{
  "encoder_arch": "gmlp",
  "model": "image-text matching model",
  "dataset": "procedural textures in two colours, tilted and lit",
  "train_examples": 48750,
  "image_size": 64,
  "crop_scale_min": 1,
  "horizontal_flip": false,
  "color_jitter": 0.2,
  "cutout": 0.25,
  "encoder_norm": "layernorm",
  "encoder_mlp_ratio": 4,
  "encoder_drop_path": 0.05,
  "encoder_patch_size": [8, 8],
  "encoder_conv_stem": true,
  "encoder_layers": 8,
  "encoder_width": 384,
  "fusion": "prefix",
  "tokenizer": "word",
  "vocab_size": 52,
  "fusion_encoder_width": 192,
  "fusion_encoder_layers": 10,
  "fusion_encoder_norm": "layernorm",
  "fusion_encoder_norm_position": "pre",
  "fusion_encoder_activation": "quick_gelu",
  "fusion_encoder_mlp_ratio": 4,
  "fusion_encoder_head_dim": 64,
  "fusion_encoder_fused_qkv": true,
  "fusion_encoder_bias": "all",
  "fusion_encoder_qk_norm": false,
  "fusion_encoder_parallel_block": false,
  "fusion_encoder_dropout": 0.05,
  "fusion_encoder_inner_norm": false,
  "fusion_encoder_drop_path": 0.1,
  "fusion_encoder_positions": "rope",
  "fusion_encoder_connector": "linear",
  "residual_init": "none",
  "optimizer": "muon",
  "muon_scale": "match_rms_adamw",
  "lr": 0.0019,
  "momentum": 0.85,
  "nesterov": true,
  "orthogonalizer": "newton_schulz_5",
  "adamw_lr_other_params": 0.0017,
  "grad_clip": 5.0,
  "steps": 19600,
  "batch_size": 192,
  "epochs": 77.2,
  "lr_schedule": "cosine",
  "final_lr_fraction": 0.1,
  "warmup_steps": 580,
  "weight_decay": 0.2,
  "adamw_weight_decay_other_params": 0
}
Rows from block 2 of the fusion encoder, named by matrix and row number. Rows with one number belong to one attention dimension. Each number is 128 + 32 x the weight over its row's rms, rounded and kept within 0 to 255. All counts start at 0. After the name is the row's rms in percent of the matrix's.
# q: attention query, key and value (stacked) (fusion_encoder.blocks.2.attn.qkv.weight, 576x192, the q third), inputs 0-47
# k: attention query, key and value (stacked) (fusion_encoder.blocks.2.attn.qkv.weight, 576x192, the k third), inputs 0-47
q.82 108 [146 148 155  90 131  91 116 105 139 184 155 113 175  72  80  58 110 152 152 155 117 181 115 131 133 138 131 112 158 112  87 144  92 118 130  87  83  79 124 108 111  41 157 177 141 123 106 181]
q.83 093 [118 106  82 122 154 159 157  93 125  86 137 104  95  60 139 135 176 146 142  97 139 139  92 156 175 108  93 159 134  85 145 134 190 159 176 134 141 169 123 142 142 203 126 103 127 109  99 111]
q.84 090 [124 154 129 139 158 142  96 121 107 146 146 144  87 144 121 121 169 204  92 180 147 147 135  73 140 122 142 153  91   1  98 178 155 126 154 118 174 137 154 128 152 110 150 130 105 145 138 200]
q.85 089 [166 160 179  89  92  81 139 121 149 168 143 144 188 112  74 109 140 125 144 137  66 112 108 140 121 146 109 119 129 105  86 153 155 115 116 111 139 112 115 122 117  47 130 168 111 126 121 162]
q.86 095 [140 122 146 144  99 124 111 129 148 102 150 142 113 132 119 145  82 131  99  76 165 112 126 135 179 103 114 156 137 160 154  82 127 151 116 167  95 175 143 152 125 165 152 146 171 140 186 142]
q.87 085 [127  87 136 159 119 150  84 137 115 141 150 140 136  73  75  85 103  94 113 121 160 177 128  85 160 158 132 110 140 183 111 109 137 149 125 121  94 169 120 246 134 148  97 161 173 146 188 160]
q.88 087 [200 188 115 123  79 160 103 139 170 126 110 139 161  85 143 163 142 110 175 102  93 115  69 107 114 143 103 137 164 154 105 116 155 131 183  93 129 170  69 140 141 138 111 145 126 131 161 102]
q.89 076 [163 180 152 119 128 116 207  73 155  79 144 104  98  37 125 129 149 107 171 139  84 132  54 130 136 159  91  63 141 121 105 137 131 148 127 115 153 149  76 146 118 112  94 121 152 120  94  84]
q.90 104 [ 74  76 170 122 115 119 114 166  92 161 121 135 150 223 114 140 172 113 109 130 133 102 192 114  78 136 172 128  89 158 147 145 153  91  86 144 117  97 142 135 124 114 116 121  72 162 138 159]
q.91 068 [ 85  74 118 126 109 144 140 152  99 133 141  95 191  82 111 125 156  93 172  66 122  93 137 167 126 109 115 144 149 226 171  83 150 135 137 122  52 125  97 148 118 203 122 157 155 123 121 121]
q.92 082 [127 109 104 151 168 145 149 115 112 139 124  86 134   0 103  76  97 110 187 108 143 144 115 188 144 107 128 101 132 137 135 113 158 159 135 148 120 141 122 123 114 157 127 121 171 122  57  93]
q.93 108 [137 129 158 163 138 136 140 147 179 149  74 148 142 205 153 189 208 114 128 117  82  94 109  99  86 117 137 140 151  89 122 175 170  90 124 107 140 130 127  92 140 127 124  86  39 121 130 129]
q.94 087 [175 126 101 128 101 137  76 174 162 122 116 137 153  86  83 135 114  94 141  57 148 163 114 148 127 120 119 129 169 220 143  83 124 141 116 130  58 142 124 179 124 140 125 111 180 132 180  78]
q.95 117 [151 139 162  99  93  97 206 125 158 123 149 115 178 160 150 154 112  84 183 109  66  81  95 141 122 148  67 119 179 164 140 124 105 114 127 103 104 108  98  91 119 103 109 159 102 114 121 140]
q.96 018 [100 170 166 171 127 112 121 144  97 131 138 102 127 170 123 161 102  86 160 152 104 177 158 141 153 175 123  72 151 161 123 137 134 114 114 100 104  69 126 155 173 151 156 121 204 161 153 216]
q.97 043 [117 114  84 163 100 113 127 163 122 129  95 129 131 139 198 150  97  69 171 112 123 107 236  94 173 132 124 121 119 148 104  90 122 152 162  99 179 134 210 119 138 131 138 116 130 155 157 157]
q.98 020 [113  62  96 140  83 106 119 170 146 155 141 143 145 122 111 131  93 104 109  99  90 152 124 181 124 118 145 115 132 138 126  76 140  69 127 134 140 110 170  89  83 139  92 141 142 172 142 173]
q.99 017 [124 126 119  95 131 135 191 139 150 155 130 177 128  81  84 145 127 104 103  85 123 119 139 119 177 103 125 177  57 144 107 100  64  99 105 132 135 107  74 109 109 140  93 120 134 162 109 138]
q.100 056 [101 150 134 127 143 109 167 175 141  52 148 102  85  63 121 137 217 143 106 139 119 103 145 102 131 113  80 140 103 149 148 152  51 178 150 159 107 117 176 111 123 100  94 134 136 158 139 108]
q.101 027 [125 189 155 129 108 126 118 187 147 165 129  96  78 175 150 141 141  76 139 102 106 143 133 120 167 154 122 110 134 175 151 108  85 149 184  88 174 168 105 142 125 129 121 114 113 164 168 113]
q.102 039 [ 86 151 134  57 136 118 155 174 112  64 121 124 100  87 127 114 116 149 101 168  74  94 118 204  98 101 127 121 130 157 137 132 117  97  94 123 178 104  99 116 110 163 120 164  56  77 118  97]
q.103 048 [139 109 132 157 117 137 127 140 169 103 119 121  81 131 168 100  52 167 127 107 150 182 178 190 159  84 125 148 148 157 134 134 106 103 157 111 219 145  73 103 156 158  94 115 145 120 138 145]
q.104 062 [150 139  86 101 117 156 171 160 114 128  96 137 140 152  78 115 139 168 117 181 119  94 124 119 107 110 133 112  88  65 100 108 135 148 126  98 100 108 151 165 113 103 187  82 112 120  96  96]
q.105 071 [117 139 153 176 112  84 183 192 122 162 156 136 137 151 152 165 156  97 185 128 101  98 173 108  98  90 108  58 136 187  99  98 149  88 152  83 130 123 167 132 129 163 140 151 110 125 189 131]
q.106 093 [140 122 137 117 134 131 101 149 101 122 142 160 148 112 123 128 149 101 116  70  98 125 113 110  90 143 107 153 127 202 104 117 102 143 116 216 123  86 120 165 151  66 164 160 116  89  86 127]
q.107 131 [108 147 102  78 137 177 176 125 174 120 120 100 148  79 165 165 156  88 209  83  79  77 123 129 138  69 120 146 187 140 111 130 132 118 181 115 119 134  76 101  93 147 113 145 146 161 141 133]
q.108 119 [ 88 156 179  76 149 103 148 109  61 111 138 102 125 120  73 111 174 187  79 169 173 164 127 108  62 106  82 137 125  90 114 140  67 146 138 151 109 101 124 103 129  71 110 142 154 136 117  82]
q.109 122 [150 134 178  77 100 130 152  99 185  84 122 129 168 109 136 121 142 122 153  78 114 116 116 167 128  86 153 139  98 180 130 104 133 132 126 128  86 112 119 107 108 137 165 135 104 126 129  83]
q.110 127 [133 158 120 113  99 113 121 116 123 137 139 137 144 186 134 185  69 138 213 136 117 109 116 111 151 175 126 106 135 112 188 125 146 132 127 104  75 105 106 138 173 150 113 110 109 154 135 143]
q.111 117 [137 173 145 168 143 120 100 167 103 138 117 153 127 144 102 176  86 125 137 169 130  92 131 110 136 138 144  94  88 103  95 137 182 127 107 141 164 192  99 143 140 153 109 113 130 157  99 126]
q.112 108 [117 161 187 153  71 123 159  25 144  99 134 114 119  74 141 103 146 127  92  94 111 106  63 122 138 138 172  97 101  83 149  94 162 151 117 153 163 146 134 131 154 137 127 133 144 138 133 109]
q.113 137 [163 119 145 158 141 122 123 128 165 138  88 112 144 112 151  93 109 133 157 146 104 155 102 103 115 135 173 100 135 146 143 123 113  98 122  93 111  63 173 121 151  66 135  78 135 139 136 151]
q.114 106 [182 150 127 129 127 116 101 165 173 165  97 138 180  80 163 116  54 134 154 147  95 109  95  99 151 137 141 149 165 126 109 115 142 137 189  93 100 128 137 133 145 109 126 175 146 129 162 182]
q.115 083 [151  80 102 152  77 147  95 165 146 171 117 137 213 145 127 170 181  80 150  63 105 138  85 138 123 158 100 150 153 142 141 131 217 102 144 112 111 155 140 170 166 140 101 101 102 136 147 125]
q.116 085 [113 151 159 149 156  95  99 111 141 118  94 122 113  87 135  73  74 141  61 159 146 115 160 105 128  85 233 122  81 111 112 104  94 137 120 135 117 100 132 130 120 111 137 146 185 148 141 140]
q.117 112 [100 192 207 138 116 133 125 133 111 103 118 129  97 121 145 148 157 153 136 127 130  53 123  85  92 116 173 104 104 153 161  92 123 167 134 144  97 168  79 140 115 157 130 145 143 158 146 118]
q.118 085 [131 113 120  71  99 120 124 164 139 141 131 131 173 163 100 143 141 131 122  57 109  88 164 218 104 103  84 174 147 209 140 104 103 126 102 158 121 106 134  85  93 138 183 143 118  84 100 111]
q.119 098 [142  98 157 164 100 120 104  65 168 143 123 137 156  84 131 100  99 110  79 138  94 162  86 115 184 171 147 102  98 113  86 117 168 117 106 129 187 155 171 175 135 124 122 157 144 125 162 173]
q.120 067 [156 175 104 121 140 143  88 153 152 157 117 141 151 104  96 133 157 184 129  91 116 105 140 179 109  78 123 163 143 114 113 124 140 126 130 122 126 124 126  60 111 156 222 125 121 111 100 111]
q.121 091 [119 159 185 126 106  91 114 156 107 172 129 138 176 185 120 119  88 103 137 171 135  82 140 115 102 135 170 123 121 102  97 143 147  95 126 139 128 133  96 101 141  44 114 147  84 157 114 162]
q.122 106 [127 119 106 141 100 171 115 124 103 156 152 117 170 106 130 154 183 126 203 103 111 126  80 110 139 173  68 146 176 108 150 119 176 132 184  92  92 171  87 169 150 164 114 140 113 120 145 145]
q.123 105 [153  85  88 121 142 142 167 194 128 117 107 105 138 138 149 165 179  97 171  82 152 122 113 174 112 100  84 170 158 130 164 159 185 115 158 136 100 120 146  99 153 140  91  66  90 123  84  88]
q.124 087 [185 154 180 137 115  84 118 139 173 136 123 113 160 107  96 119 104 124 129 117 137 131  92 116 137 107 164 128 131 116 100 136 164 107 129 125  93 114 152 121 152  49 130 132 128 174 160 168]
q.125 072 [ 79 108 131 101  92 134 169 172  96 109 152 138 146 212 151 181 154  75 123 103 120  85 167 133  90 136  79 129 151 216 153 122  98 125 113 128 124 130  73 138 109 183  87 154  96 119 126 100]
q.126 061 [136  99 136  98 121  82 174 132 127 106 152 107 147 135  79 137 116  87  90 110 131 115 161 185 141  96 137 131  77 118  97 174 192 110  92 185 172  94 162 115 136  89 108 127 113 151  81 153]
q.127 080 [143 142 154 112  74 115 104 143 168 153 127 142 196 172 112 166 150 136 117  67  76  90 134 136 111 111 134 158 148 180 140 109 134 107 120 112  95 102 127 109 119 136 176 154 113 133 162 152]
q.128 036 [106  94 104 144 129 106 158 197 118 113  75 124 109 180 170 174 175 140  93 108 128 141 167 175 150 123 114 146 122  95 108 151 160 169  91 142 118 106  86 123 106 114  84 162 113  66 155  92]
q.129 064 [141 138 184 111  75  61  69 112 137 177 155  82 112 135 112 133  88 150 122 141 162  91 160 128 112 126  89 155 167  82 118 178 145 157 125 173 134 193 165 150 127 144 118 149 150 117 144 120]
q.130 047 [156  88 141 144 103 122 131 101  88 139 131 101 173 194  98 148 146 173  97 147 179 171 130 160  85 198 106 152  49 135 153 157  95 173 130 185 122 116 130 106 108 121 130 160 113 135 127  43]
q.131 050 [ 99  97 150 148 106 117  90 112  50 109 151 122 154 122 186 151 184 102 130 149  98 155  99 201 104  79 154 144 124 175 156 141 128 135 107 136 100 122 105 128 125 158 121 176 120 112 150 136]
q.132 076 [150 145 153 107 151 147 102 110 136 149  95 157 103 148 105  76 134 143  76 120 115 153 128 118 108 134 138  99 120 105  57 142 107 112 116 147 103 103 161 145 116  94 177 165 126 135 108 101]
q.133 069 [172 113 140 102 108 138  97  95 124 155 143 112 140 128 101 117 110 123 100 143 135 155 167 125 138 161 119 140 134 117 170 142  44 145 109 109 105 104 197 102 117  87 156 106  92 160 105 127]
q.134 057 [125 107  97  95 127 150 141 105 174 104 165 136 153 144 134 120  85 119 174 125 128  57 153 137 134 146 111 147 140 157 192 139 101 154 183 134  80 199  59  71 111 156 140 169 120 131 142  97]
q.135 072 [ 76 147 132 168 160 168 117  66 104 142 120 100 124 193 149 122  72 153  95 128 152 129 168 164  54 169 110 151 109 150 139 141  58 108 125 108 137 148 140  81 149 110 102  93 116 180 122 114]
q.136 086 [120 169 138 117 166 133 104  95 165 120 157  90 135 134  81 114 145 168  71 147 111 140 173 143  72 127 171 127 100 113 112 153 134 103 159 201  87 116 117 112 136 106 147 108 100 145 122 133]
q.137 111 [ 85 116 138 155 145 118 106  99  99 121 128 119 133 138  94 100 143 171 157 146 156 187 139 120  93 114 155  77 128 157 110  85  89 132  63 181 173  89 116  88 158  68 175 102 185 124  96 164]
q.138 135 [ 89 141 152 112 113 124  96 104 176 168 109 173 114  90 180  96 117  60 137  79 141 120 121 209 108 127 175 137 124 173 115  92 110 106 179 152 127 164 112  87 136  82 104 160  88 136 140  69]
q.139 116 [ 96 104 125  84 142 178 130 100 116 132 126 132 160 141  88 153 108 158  61 111  90 151  98  88 117 116 127 141 103 150 150 167 131 108 157 204 128  67 144 136 188 144 107 109  73 125 148 147]
q.140 135 [173 103 103  59 103  78 131 132 161 107 186 110 169 138  78 157 154 160  47  83 151  73 150  99 155 105  82 130 102  63 147 126 157 137 116  90 109 150 113 147 136 155 150 124 125 197 195 100]
q.141 138 [ 76 149 151 193 158 128 107 111  57 112 122 118 102 110 135 126 223 135  87 163 109  90 144 130 100  92 189 141 103 117 133  93 144 120 111 124  97 119 107 162 120 164 103 132 140 161 120 101]
q.142 101 [ 95 112  74 128 113 160 194 140 166 137 174 132 163 118 122 119 105  88 142  47 132 127  86 141 142 144 104 119 166 191 168 129 115  88 104 165  87 146  88 118 155 175  79 158 104 132 103 132]
q.143 107 [ 74 129 116 178 103 153 131  94 146 117 150 103 191 161 121 152 194 113 111  72 112 149 141 109 112 105 162 150 174 145 154 128 118 108 109 134  99 123  96 108 138 160 128  88 101 210 120  90]
q.144 120 [124 150 172  42 129  89 133 165 137 158 136  87 146 119 144 158 139 142 167  84 173  55  97 160 147 162 155 167 164 161 102  99 124 117 151 142  50  75 149 153  65 112 124 178 103 107 115 151]
q.145 069 [147 141 176 119 134  70  98 150  94 129 118 189 148 163 130 160 120 154 102 143 149 163  87 108 170 122 129 146 105 113 148 138 140 174 130 144 118 179 139 118 130 126 101 165  87 132 143 111]
q.146 098 [103 146 115 119 127  97 118 161 100  89 117 108  76  74 148 127 116 164 104 189 145 189 115 108 128  82 140 157 145  76 102 144 114 170 193 144 177 120 187 121 110 138 104 136 138 119 187 143]
k.82 093 [137 114 138 125  54 167  57 159 165 128 161 118 177  92 141 137 158 108 120 101 192 127  77 103 197 173 141 117 131  87 138  84 159  95  66  99 119 154 127 147 136 121 165 128 103 169 129 141]
k.83 080 [162 134  84 129 154 148 172 198 131 135 121 149  78 162 162 136 127 103  98 145 127 112 181 157 146 109 105 128 118 121 115 155 102 108 137 130 215 141 159 171 106 133  86  92 157  99  93 155]
k.84 087 [165 155 120 153  89 107 135 217 204 130 116 181 149 131 136 131 162  60 104  82 168  79  93 174 144 168 162 102  93 143  71  84 154 134 171 129 136 123 135 170 149 138 152 102  97 125 154 130]
k.85 096 [130 153 121 127  68 130  67 166 171 147 139 136 170  76 142 142 134 104 107 105 196  89 109 128 198 152 143 116 121 110 150  89 127 144 110 157 134 136 135 109 149 148 145 164 128 180 164 103]
k.86 087 [149  98 141 131 181 137 122  86  99 123  57 117 129 119 106 115 214 170 156 139 160 159 217 111 120  82 123 133 101  61 146 195 124 131 150 153 148 121 123 102 108 112 113  75 107 112 111 143]
k.87 080 [147 108 143 118 151 145  82 137 168 131 126 126 145 138  86 132 150 162 107  99 101 164  98 128 149  65 128 114  92  66 129 196 161 125  88  76 160 181  83 158 158 138 143  90 116 125  65 116]
k.88 086 [152 150  75 154  78  89  96 184 170 163 139 146 162  91  99 151 160 121 110  98 145 139 152 106 147  63 161 118  66 103 155 142 155 226 158 183 144 145 106 108 137 195 122 154 143 152 150  78]
k.89 068 [143 120 120 149  74 145 178 217 111 136 181 154 112 101 137 125  69  84  92 152 123 136  88 134 153 125  88 111 141 122 151 118 105 123  96 141 164 130 169 125 121 139 102 162 155 126 105  81]
k.90 081 [ 99 145 171  81 169 107 102  37 141 137 108 115 129 127 131 139 105 160 136 136 138 147  94 131 121 128 155 124 148 164 126 115 134 112 110 101  83 130 142 128 145  99 142 110 112 146 153 143]
k.91 064 [ 94 106 137  61 175 157  85  99  80 122 112  64 112 169 152 149 157 189 125 171 150 177 219  97 157  97 111 141 162 107 146 168 113 106  77  81 160 151 145 117  98 132 115 147 128 150 108 155]
k.92 073 [145  75 159 118 139 147 131 141 128 119 127  73 114 182 150 144  87 118 101 149  88 119 168 104 140 106 109 149 175  84 135 174 111 132  98  80 157 194 120 148 114 122 142 121 153 125  94 181]
k.93 091 [121 151 109 122 110  61 153 101 160 152 146 147 108 118 120 159  88 100 143 128  91 153  99 138  90  96 139 103 108 178 149  96 150 163 175 167 122  35 144 109 161 137 118 121 161 116 176 135]
k.94 081 [157  84 132 135 152 141 109  92 103 160  93 104 131  54 120 125 188 184 143 150 115 161 155  77 142  68 139 146  88  25 180 218 152 176 113 138 133 168  91 120 117 145 103 121 118 142  84 114]
k.95 110 [ 85 134  94 108 129 132 127 111 103 144 137 101 125 106 117 150 129 141 139 153 178 165 193 114 144 106 105 123 158 148 183 110 102 111 104 150 124  71 165  57 111 153 108 179 141 167 176 112]
k.96 036 [176 161 176 165 124 136 179 110 164 165 118 137 102 123 138 171  97 121  86 128 165 100  91 136  98 111 113 141  80  91 115 150 152 168 109 151 155 203 152 136  98 102 129 141  95 150 121 131]
k.97 058 [116 133  64  68 127 118 140 171 156 181 145 120 167  91 127 130 150 127 103 146 146  65 102 125  74 186  75 187 196 120 145 146  93 117 130 141  72 177 178  63 137 107  82 101  68 190 174 137]
k.98 042 [166  94 141 117  76 130 127 123  88 127 151 185  61 129 135 177 120 140 136 111 152 107 218 112 141 166  77  83 116 145 113 122 123 161 103 128 157 133  41  96 149 135 111 139 134  80 175 118]
k.99 031 [142 142 165 179  93 149 156 188  88 128 139 127 134 118 133  73 105 141 121 187 178 154  84 102 128 168 142 146 117 105 124 122 163 102 157 116 207  92 160 141 118 122 161 147 154  99 139 170]
k.100 076 [165 147 186 108 187 150 108  61 127 146 133 192  76  92  89 110  82 161 123 102 141 192 113 127 136 128 163 101 104 200  83  78 194 101 119 168 126 106 110 156 173 111 138 123 123  95 164 177]
k.101 038 [105 158 141 126 129 121 148 169 154 174 141 169  91 150 133 145  94 111  71 143 131 171 111  91 179  88 167 133  76 171  52 153  94 127 123 186 133 124 157  81 120 140 134 177 144  79  93 122]
k.102 044 [129  75 131 126 135 111 115 128 121 158 142 129 130 111  75  68  87 123 117 136 133 196 184 152 149 101 126 142  97 127 193 155 143 153 136 110 122 136  93  84  85 181 127 115 187 106 124 112]
k.103 061 [137 185 145 136 160 167 143  40 152 122  96 138 142 133 122 108 113 154 133 163 116  71 114  97  96 159 182 124 105 129 108  86  75 136 126 130 129 139 111 112 123 118 116 135 106 142  81 132]
k.104 063 [172 121 129 118  99  70 126 194  95 153 107 142 101  95 112 128 169 158  74 102  95 162 143  58 124 140  98 101 174 117 126 113  99 110 141 104 102 171 141 154 115 112  88 141 114 134 160  95]
k.105 094 [131 181 143 161 133 120 131 140 139  86 115 106  98  99 204  77 159 154 161 159 169 148  84 132 116 112  98 125 157  98  90  60 146 137 151  86 172 133 110 130 133 123 111  75  92  91  91 109]
k.106 100 [134  64 132  96 106 202 143 149 182 148  99 128 122 110 134 174 146 126 164 146  95 163  95  81 168 127 161  99 108 144 126 151  87 135 113 119 172  97 148 121  60 156 162  82 114 122  98 172]
k.107 105 [113 138  70 185 154 110  86 145  88 130 192 120 209 193 139 133 147  94 106 137 133 169 143 112  90 130  64  92 118 160 171 143  96 147 137 131 121 106 154 152 158 164 137 132 169 148 122 114]
k.108 115 [113 147 127  91  96 118 174  91 196 102 157 154 118  82 134 191 147 122 100 100  99 182  92 121 146  59 128  89 136 149 173 110  69 124 123 141 116 122 102 129 117  93 112  70 125 186 170 123]
k.109 127 [155  77  92 202 131 144  94 152 102 177 109 148 138  80 191 101 123 132 116 166 121 122 135  73 140 129 115 160 128 102 184 147  95  96 102 147 133 146 206 119  96 100 139  99 142 119  72 200]
k.110 111 [106  88  69 162 152 137 120 121  77 160 108 154 123  91 129 127 183 140 104 130 157 146 156 154 142 101 117 162 123 121 144 144 164 135 139 139  68 166 143 131  90 165  86 140 109 191 169  97]
k.111 100 [133 115 145 138 130 129 125 137 128 150  99 105  82 164 117  94 110 139 118  99 103 107 103 164 101 166 174 136 143 134  97 143 142 187 183 121  76 171 152 158  97 173 163 155 110 131 171  99]
k.112 104 [141 111 141 154 131 149 144 140 125 117 103 138 152 143 153 136 127 100  86 137 130 131 154 172 146  57  86 140 103 143 163 144  92 140 156 138 158 186 124 118 110 118 124  73 180 129 136 132]
k.113 113 [126  94 158 166  88 119 131 109 147 136 128 126 150  49 151 141 138 138  93 122 104 143  83  65 137  75 138 118 108 102 177 126 174 156 129 133  88 112 126 102 161 123 157  93 128 149 143 158]
k.114 109 [126 140 105 143  96  77  98 173 166 114 153 109 172 147 113 157 169 129  83  72 133 111 166 101 148 106 142 118 115 119 146 107 151 178 135 138 134 101 122  81 177 168 165 142 131 158 171 111]
k.115 076 [124 154 127 111 140 136  78 103 152 156  94 126  88 119 157 146 180 157 100 143 146 127 169 143 160  63 153 147  96 104 183 167 134 187 150 134 175 171  89 122 119 186 101 149 155 147 155 113]
k.116 073 [117 100 172 162 115  93  97 102 141  81 139 128 177 159 115 115  88 123 125  96  83 120 105  68 118 149 127 153 127 122 109  99 140 131 143 102  73 115 129 108 174  82 196  94 120 105 120 157]
k.117 098 [120 104 164 104 109  74 173 144  85 113 132  95 138 164  98 151 151 109 113 123 129 194 148 140  94 108 139 108 152 125  92 110 137 173 135 137 107 142 172 117 115 106 149  87 124 117 144 120]
k.118 081 [ 83 146 132  71 147 149  90  71  73 132 111  75 123  91 158 132 184 176 189 148 155 116 186 113 144 165 142 159 147 109 154 136  97 144 135 168 130 118 143 122  90 110 123 172 150 130 137 161]
k.119 091 [130 151 174 168 122 141  91 161 154  91 137 170 140 133 159 114 129 138  81 114 115 102  72 149 149 100 101 124 107 140 138 113 110 113 114 121 188 133  82 115 180 100 155 112 154 109  98 108]
k.120 065 [151 130 116 120  90 142  89 155  81 153 116 103 176 106 175 127 194 118 165 132 149  98 140 115 147 187 163 141  98  85 126 124 147 187 160 159 132 137 141 163  93 130 141 149 125 129 130 162]
k.121 087 [138 150 119 118 114  99  69  76 189 140 103  83 137 164  57 133 107 135 135  80 169 129 145 119 125 118 184 113 145 145 114  86 137 179 168 135  60 150 122 107 138 159 171 122 116 173 206 115]
k.122 096 [132 146  96  99 118 143  95 198 148 149 108 139 121 155 143 151 201 120  94 130 191 146 171 165 160  82 124 102 123 126 111 131 154 145 108 106 200 170 124 151 104 182  86 159 130 155 146  99]
k.123 112 [136 150  91 106 154 108 179  73 162 159 116 100  62 116 122 159  96 134 130 132 126 123 205 106 110  72 143 134 139 117 171 163 104 160 163 156 134 119 143 117 118 154  96 119 157 136 164 161]
k.124 093 [168 122 126 155 100  99 102 103 198 170  93 125 150  70 108 141 160 132 103  97 184 127 163  71 155  70 173 115  88  61 171 136 147 182 159 156 106 117 136  91 148 150 162  72 116 167 162 142]
k.125 070 [ 47 166 114  72 174 135 142  74  69 116 157  89  93 169 100 137  92 158 174 161 109 167 153 154  96 141 119 144 169 182 124 128 100  98 103 124 125  93 133 112  98 142  99 188 149 132 128 103]
k.126 067 [148 159 119 128 160 134 108  78 178 142  99 118 118  95 123 129  73 145 123 132 177  79 173 103 156 112 145 145 123 118 169 142  70 118 158 149 107 121 135 107 130 137 145 116 129 148 136 146]
k.127 077 [ 99 141 124 112 127 116  68  97  80 139 110 117 178  72 158 141 216 162 152 146 180 144 170 108 158 115 141 133  96 107 168 126 139 162 132 166 119  91 133  88 119 138 130 153 117 151 155 132]
k.128 034 [137  74 111 167 123 145 121 127 200 100 122 179 117 126 136  72 129 157 125 137 161 140 102 104 176 148 193  98  97 103 177 154 114  91 146 112 131 118 184 124  75 137 143 139 146 158 136 106]
k.129 072 [185 150 176  68  88 126 187 126 130 175 144  90  99  96 118 137 118 142 159 113  95  76 139 112 112 141  98 119 174  89 141  77 176 132  87 132 179 151 144 183 132  88 146 133 144  91 140 181]
k.130 077 [136 134  77 137 161 123  81 189  72 134 131 123 196 162 143  94 137 106 161 134 155 160 175 123 106 106 108 149 112 162  66 115 135 137 151 150  54  93  90  89 142 133 115  84 105 132  95 136]
k.131 057 [ 69 124  85 138 104 132  72 133 101 172 119 147 131 113 100 107 168 113 201 132 130 136 191 111 127 140 101 135 197 131 141 151  99 113 137 134 145 128 145 128 123 142 141 141 114 118 146 128]
k.132 063 [ 45  47  99  85 170 151 114 178 118 139 160 112 165 152 192 124 165 109  96 138 111 147 130 138  89 129 124 139 108 152 146 129 122 123 143 123  93 104  75  60 145 152 155 168 110 137 132  72]
k.133 078 [ 79 182  57  80  77 160 133 179 143  98 168 157 132 129 162 145 171 106 126 140 122 157 100 117 129  92 174 133 108 139 122 179  91 180 132 139 115  63  95 103 156 156  98 119  93 115 122  41]
k.134 053 [126 142  91 159 108 113 158 100 115 143 155 128 116  99 129 148 155 115 111 103  92  72 119 157  93  91 110 204 114 144  89 162 182 137 160 146 142 110 114 144 179 105 110 108 104 132 139 134]
k.135 072 [100  97 139  39 119 138 156 120 142 119 136 111 137 138 106 154 139 141 168  66 142 164  86 188 189 101 148 158 152 136 104 136 121 195 140 154  63  56  76 100 126 134 123 110 154 103 167 158]
k.136 096 [101 142 179  67 187 135 144 142 169 117 105 147 127 124 108 143 142 107 150 178  76 140  55 140  62 152 111 120 169 196 143 145 125 130 111 142  74 101 137  92 107  62 126 125 150  87  78 107]
k.137 090 [115 101 135 117 139 142  60 159 134 146 137 109 106  97 152 162  65 142 126  87 127 130 107  59 100 160 137 155 158 134 109  90 191 157 110  65 118 147 118 148 116 197 137 128 127 117 118 152]
k.138 150 [ 72 115  54 114 121 102 140 137 113 105  87 172 146 167 132 193 166 114 139  65  64 100 131 151 178  51 162 116  77 137 125 136 153 145 136 154  93  74  51  75 184 152 102 147 122 151 105 115]
k.139 125 [104 106  83 110 112 113 136 124 165 121 111 112 121 132 179 120 135 138 193 126  62 130  98  99 189  89 189  88 158  78  90  91 123 149 120 147 132 151  99  83 109 144 122 102 104 105  96 170]
k.140 108 [133  98 156 158 148 107 131 171 102 100 128 113  94 103 119  95 168 123  44 111 129 127 134  86 130 156 103  92 125 147 140 111 117  75  58  90 132 156 155 160 149  94 103 107 168  41 115 148]
k.141 114 [185 117  95 104 128 102 179 126 152 122 164 122 215  87  94 127 135 145  90 116 148 137 129 129 156 158  92 109 124 166  97 145  89 128 127  88 137 116 159 142 120 130 130  94 137 152 136  60]
k.142 097 [ 84 119 147 131 108 169 137  92  90 132 127 137 139 172 135 142 127 130 101 185 134 148 145 101 126 138 137 146 139 117 108 157  81  63 125  95 121  68 115 106 131 134 103 140 133  61  70 117]
k.143 101 [ 60 131 116 126 122 125  85 133  79 157 173 153 125 114 143 162 133 140 172 157 117 110 145 105 149 157 133 116  67 126 138  58 189 122 159 151 128 107 142 151 112 165 110 197 136  88  99 155]
k.144 115 [ 85 124 105 170  85 136 151 133 100 144 147 108 149 175 201 182 160  92 111 119 133 119 136 133 137  85 155 134 144  67 154 163 154  83 116 110 155  91 195 106 134 174 115  88  97 169 153 102]
k.145 074 [137 142 107 163 123 168 149 155 190 117 100  81  93  82 104 101 126  93 101 112 114  59 112 112 116 100 121 132 187 122 106 123 129 124 101 134 133 191 158 115  95 139 104  71 119 148 128 180]
k.146 091 [191 109 179 119 153 117 154  40 197 172 152 126 144 139 135 126  87 107 163 148 141 123  92  88  92 132 102 139 132  96 126 141 156 164  83  99 133 180 110 123 107 103 117  87 145 139 121 175]